Weights of a small waveform VQ-VAE.
Model: waveform 16khz input, encoder activation geglu, decoder widths [16, 32, 64, 128, 128, 128].
Training: nadamw at rate 0.0014, 6200 steps, batches of 64.
Data: trained on two synthetic voices taking turns or overlapping, over music, noise or silence, 26041 training examples, 15.2 epochs.
Rows from block 6 of the decoder of a small waveform VQ-VAE, named by matrix and row number. Rows with one number belong to one channel. Each number is 128 + 24 x the weight over its row's rms, rounded and kept within 0 to 255. All counts start at 0. Numbers have three digits each.
After each channel's rows are labels from the 100 clips, of 14976, where the channel reaches its highest value: "strongest on" is what is common among them. Only what is clearly more common there than usual is listed. The data: two synthetic voices taking turns or overlapping, over music, noise or silence. In brackets: how many of the 100, against the usual share in percent.
# convs0: first width-7 conv, dilation 3 (decoder.decb.1.1.convs.0.weight, 128x128x7, each kernel summed), inputs 0-127
# convs1: second width-7 conv (decoder.decb.1.1.convs.1.weight, 128x128x7, transposed, each kernel summed), outputs 0-127

convs0.87:185116215156112142174121112125069143172160117142151159116172119137180128131160128139142156123144126147115105166137139125130131117156177117173133127111107121131140180128150145136146129131130151123121107138142149214132145119128163159115132135118121110113173156109124130093109132124136138131135139109134128140116124099096138120126121141093149110078109168131102130106130146105117129105109
convs1.87:139107128152170133052149103107099112122086123124097145139140118176154135132111119063125118104114133134162132128138130114121107188113092123104164123114139161133125138128140149137148160135141146139155142157122134092164095154152141120131078119135141104156133072132135133131177107144111130106109117120138148121173135125163122105157145125127149115183096117136108154169146128134158069146135
strongest on: second voice: none (68 vs 20.3); background: none (66 vs 32.9)

convs0.22:163135224128032124151087085075105167157123117135190144115157123155166117134142141143144136179119137116120105177123142143126135099139178113142117129162121104105116137114105112109144121136108142125118084109109131154126141123145115119108115128118129123108156149087110126119119147096134123152133132121117109146132127123127163157111108140125133088112124176124116118115112147127139143122114
convs1.22:137105129183173130044162109130072100119079123127046137131129130151160138132113110081102113095112138141140109117131132122130117152120094130131132128121127117136125210120123153135127137124153131132154139151131150122150100151130142124137098112130119126142128071110112119132167093135114152108118143140137145117170155147148131121144135137134177124173121121132111144159150118129152078149141
strongest on: quiet level (59 vs 28.6); second voice: none (55 vs 20.3)

convs0.66:118094255114118128123112109174117163168140120136119154120170129186133131119128138139128130174142133180122148139126138139145164148156148143142133120150153169119127119129162119133130132117150137115122157125134116179120163127139130148124151111119116128141152164140131132142126146147137135145139135120150102131142142126125143181135119145135185157104162150168142128146120149125136135118151
convs1.66:137133098097116135126112121096152029103150124140206100114117116107113118136139135115117135102103134095158129151118146106097096083106113130133124127044122225126135096113114118128131131137072146148102132115126135128109083102143122134129136112126130117153150107150144157127116152128149107130136122104110134133138126107112111118138127123128114126122095127085122117117120107118122099150101
strongest on: quiet level (58 vs 28.6)

convs0.97:179139215152083148127092099172093169152148123129165140130140115183141128145143128180149140181114131146141112139148152122135143163148151114144113128143129117139137158141118126132133123122158132122126108139131148202164178121123150140107158105117138129120150150108187126128155135103153153149136118124131124164135122148133136141128116134113112169105167166134148112107110148125145153101140
convs1.97:106113118115150127133150136109085092103127122136057133139115132075066155131128134044086100108122123135152139118099127115114118083113134139121152118068095136137109110137136161119118128113139135122152165123122131103126096149146118110133098126130125115140126092124108112137121119147126136078127138112121135113138149058129115129128138147137148113138102135084121149126141091124118052179115
strongest on: second voice: none (79 vs 20.3); quiet level (62 vs 28.6)

convs0.126:141106225130119138135104088128111177141164132135115154142172131208134136130136131116136135146133125147151123146139126123120157167138151172166136137123158163155136151125133147118112143131173142102114170125136136199097146121141120129124119117136140107151138143118134134114138127130122120154146131130133128129127150117118141168123132140139150159082210182156120138115129170118127124107143
convs1.126:155105112140115126111147129041112074123126130133171112105120088107153126150117145085064132117106132126153147143061135101116102059119132112143122128096127198109136147113089126130125118132106134144133118122119128107117092125119128119127126127114130126129136073117096158124145139130116136110121124111154127105143124119116132120148141127100160128120071117098088123126135086135108073140097
strongest on: quiet level (65 vs 28.6); second voice: none (54 vs 20.3)

convs0.92:150097227116143130109124097144092138194126125137157131141132127235125128115135139155092120184136123162127155129119129188135161150139160126130147139105159143125125132136113126124124140123127156133118160108150117165129146117129134132129141137131135114161147176116102140135151144137108135171080112098130117126128138124128145156134135117134166135124179139148146104142109140153125113133129
convs1.92:140117087131112130134127123128130054100141124142179090135114113068103120129119132105123118114103134095139130161134142083110100073119099131157099111043126196123145105126125123124126120124106145136127142127125124123106054120106123137126128118137127113147144110131174145123094141116129115130127127119101139133109141112123097099129144130131090132117072119072137129119137081093132094143119
strongest on: quiet level (87 vs 28.6)

convs0.5:160107149126091135110101081093128145181125138121101121118169147179167111132116148098078163123111148133126090148133138066082126121114114117117105139091127181120104148115134131125158145105151137116092097120151138220149115111123133144113144131127124103119179144065113109122124097110127099148111127133111114132129125104116137118126115144107150152144123121145109126105110112130145111096158
convs1.5:169101126088091130127140117090107148110211160117152151127165119114135162085095110133133081115111139104153108131108105116111109130083182162126148150124121092116164129146122184102120135123100135103139132102146146132128139129134127117145156150088113119119155075191116134132154107144086158165111142152119091108135117118116134108140114140141145145168116109117132146147137135136118129164108
strongest on: background: none (61 vs 32.9); second voice: none (58 vs 20.3)

convs0.24:150131243135109130149125120148109141138130113114142160130132121110140119119142121140147132154132145180121122166128117138153165121160157137150119121139134194101131111120126140132118145125184141144127144100127113167049163139114118143141142125120139128133153173097162137112109147118157154158139128110142091135132144111118157192131119131124173110083162139123113128146139144112126151140117
convs1.24:112094110111131137097124121081129105107159130136108125131125137128105150133134137000105117111117127121155152135116137113119095115113137129115149116087120146129123124128133155132141140131110143136129150133128137122141106140153133130121117125133125081145146070141135143137122139135131107116132127097116139129147135118132126133141132134138125116146092121078127135129127118126137056161126
strongest on: background: none (65 vs 32.9); second voice: none (54 vs 20.3)

convs0.123:151104216084103117118112102085130112184161102119115136138139128125155129142142147135105156081110134170112117151127124094153150096150148103142138109098109161115133119116110141115117165101146153098109122089110133211113130139138124164147151115131147122140147150095125115123118149136119146176131116119153120138119116136120144143131107141117202143116157159140112090114133166137120122103127
convs1.123:138081111133085140165103113102149094124148147134161122136135133121116130144100146094125124132122138065154128145152145110129067121138096136133114123083134156126151108152106115141169098135099149134124127138139100132147091152140123135136151129149121076136122118121183139141123155115139087137148121091113137152117135173116092129146162113150092104090106131106154124066134048126142094128150
strongest on: quiet level (61 vs 28.6); background: none (60 vs 32.9); second voice: none (45 vs 20.3)

convs0.41:136179113130114135156149169162140128118184167144184120142127125144140140142125121154132111145132153121130154180136159142134118147127163108119099136096116099146181148151121141136115125146096149152129089145125170141149137130110141149113130138140125167133129144124153178133174171133154134141136131131115146130129109213138120088142161140126126123155141212114136134115131137135139172126093
convs1.41:105092133125176097132171159125099122111111101123044155128111132084100157148121134089103115116135121163161161111117141118112124089117148151126147108129080128127093159134139144125121117114151127109148183142139166092147109164150136098148109130124127119115141119105111091149118129162134165083130144101129157118139134090124090161113146145134132116131106129107116165110155091141123082173135
strongest on: second voice: none (82 vs 20.3); quiet level (59 vs 28.6)

convs0.60:146124203137115131161115132113145142160142130135156153142145139093141133130119133131107119182157115148139126196102125162132157139158159176176127111118113196121131114122133130135095132130163145129133147142138110203096144126154127135153138100107154153165163172099122135109145161118140147145116127124138137139114140129128162144130138148139167164116169179159121114129142152127105137159129
convs1.60:139101106093082136150109119092159082103166134151143104118121119089101120153138160035117124124108137104147159147133149115118096102101115124124128124107126207128147096137124130130145122145097138135129126130128129099126106115129130132114128130130128083122119124132155146131125148134128092136136112085126140137150133115129102126136140111133075111132096126018126115115114113131142077129122
strongest on: background: none (67 vs 32.9); second voice: none (62 vs 20.3)

convs0.38:120131191143104118118092043157090149158147121134137143104154168172138119126130151129116141161122122118145146157143105125121150143175118171148119147143129110134116124139097138125099127119143151150135193124151100152113128111141121168129093130146133132153123135129133137138125155139116133154135133114125103131127149119129136199120146117168142112077207093163153127159136136099120143105141
convs1.38:114110108113118124124156129097128121135139129144125120131130103117115157157140163039107133130129133123134136166069136126120126092105167116139139140141138143084199132138123159124147106106137145117146112131144125104144103123129136132120169167121126109134165109150123158112171153130100150152137128109173132107129097134097134108152159186083154138146090128110089123105147120159117052130118
strongest on: quiet level (89 vs 28.6)

convs0.47:122090226114130117080132056146121145154136107125096119147121121145156135117145134118112148157134144166106112157099117173095170136159170129135151135135131084126158099129151135116116130132143132143131137134110123227127137140103138141118158120111122113161151147113123145144122137126133153125127121114134107135103120128153173139128123109163152148120179126142129132162112130105130131169150
convs1.47:107152121156151171143098143137121097110134121143183110126109154150124104127137133131168154108127108111166081160096129117134100126068128168118096109089105168129119146096117150141129139113120133154144150132128168134114115092143093118107123102152098107156175111154145120159090113072170124121151130134121144131133162127117157144099106148139155113138070123099142120122122128082141079151106
strongest on: quiet level (70 vs 28.6); second voice: none (63 vs 20.3)

convs0.50:137116228129108132109153037195101123147163139158087153132136149189140132127141129111162137110131107188131110135127118159103152123123125135128143138175141171112137124108152158119141111116145144129130154134148131182138131111138124146125153144122132131146151162112135125145141138105115128145121124104150125137120134160118149192117116110142153159125145117150113136158128114122135117140154
convs1.50:102148129099069157100087120083144174119145112089174108101131126159098148124146119160100118158106135106146136132114119121089126150077172133088150118114111151147117070124111116133133164129090143139107128096103122097139177096111124140099116105139100121131116118177100145145119116154120140142137120162131136136132134142143146142147106178148120112177134110164157110137097156122145108149095
strongest on: quiet level (70 vs 28.6); second voice: none (56 vs 20.3)

convs0.110:171084205123072119123092102114119157155182122133115162126152124167146109110147129113134156142140132175121107167122154123102124106118150082126136112122113166110141135130117160118131134111148134088131119112115115203118151125112130136117135138118123095127152155047104131131132116103128131159141108115153126149114120158122130129118094131114179147113081142159119117126127146129139097126160
convs1.110:157127150089158129147100126073138119134116119095160152135132113141223085125115127179142135110145133122142133146115127112166124155113103134129139124104145194091086194128132124151132160136148151148110172121147149139179066150158147131135140121136142117147143145151136108140122081124122120129126115109159140120171138152137112122138136151128123113139110115144118144164158120135142123148171
strongest on: quiet level (60 vs 28.6); second voice: none (59 vs 20.3)

convs0.115:120168159144077140129093118159112156155142140112158133135162130205133109156147129159157167200137137114139138131165154127100113141138130133127122121156149094137138143135135116148137123135107134119101113148140134153155136122124131144116170136138134142124139116080168135119148185106137125142147130120108140141105104194135100183114144132145080140098164143121158125112114161108145181111150
convs1.115:106104120098143130150142156114109108122138117130095150150116114072096151095135120081108108115138130138137131126091116114111121106103134129145151123115117132113110135119181173109121146104141141111141183101127141121144100150150124106132115149121128111137150116128106108144105115148114152097109139129142134101138130035118118129131124176142147119143101123116110177141177093135118059209109
strongest on: second voice: none (78 vs 20.3)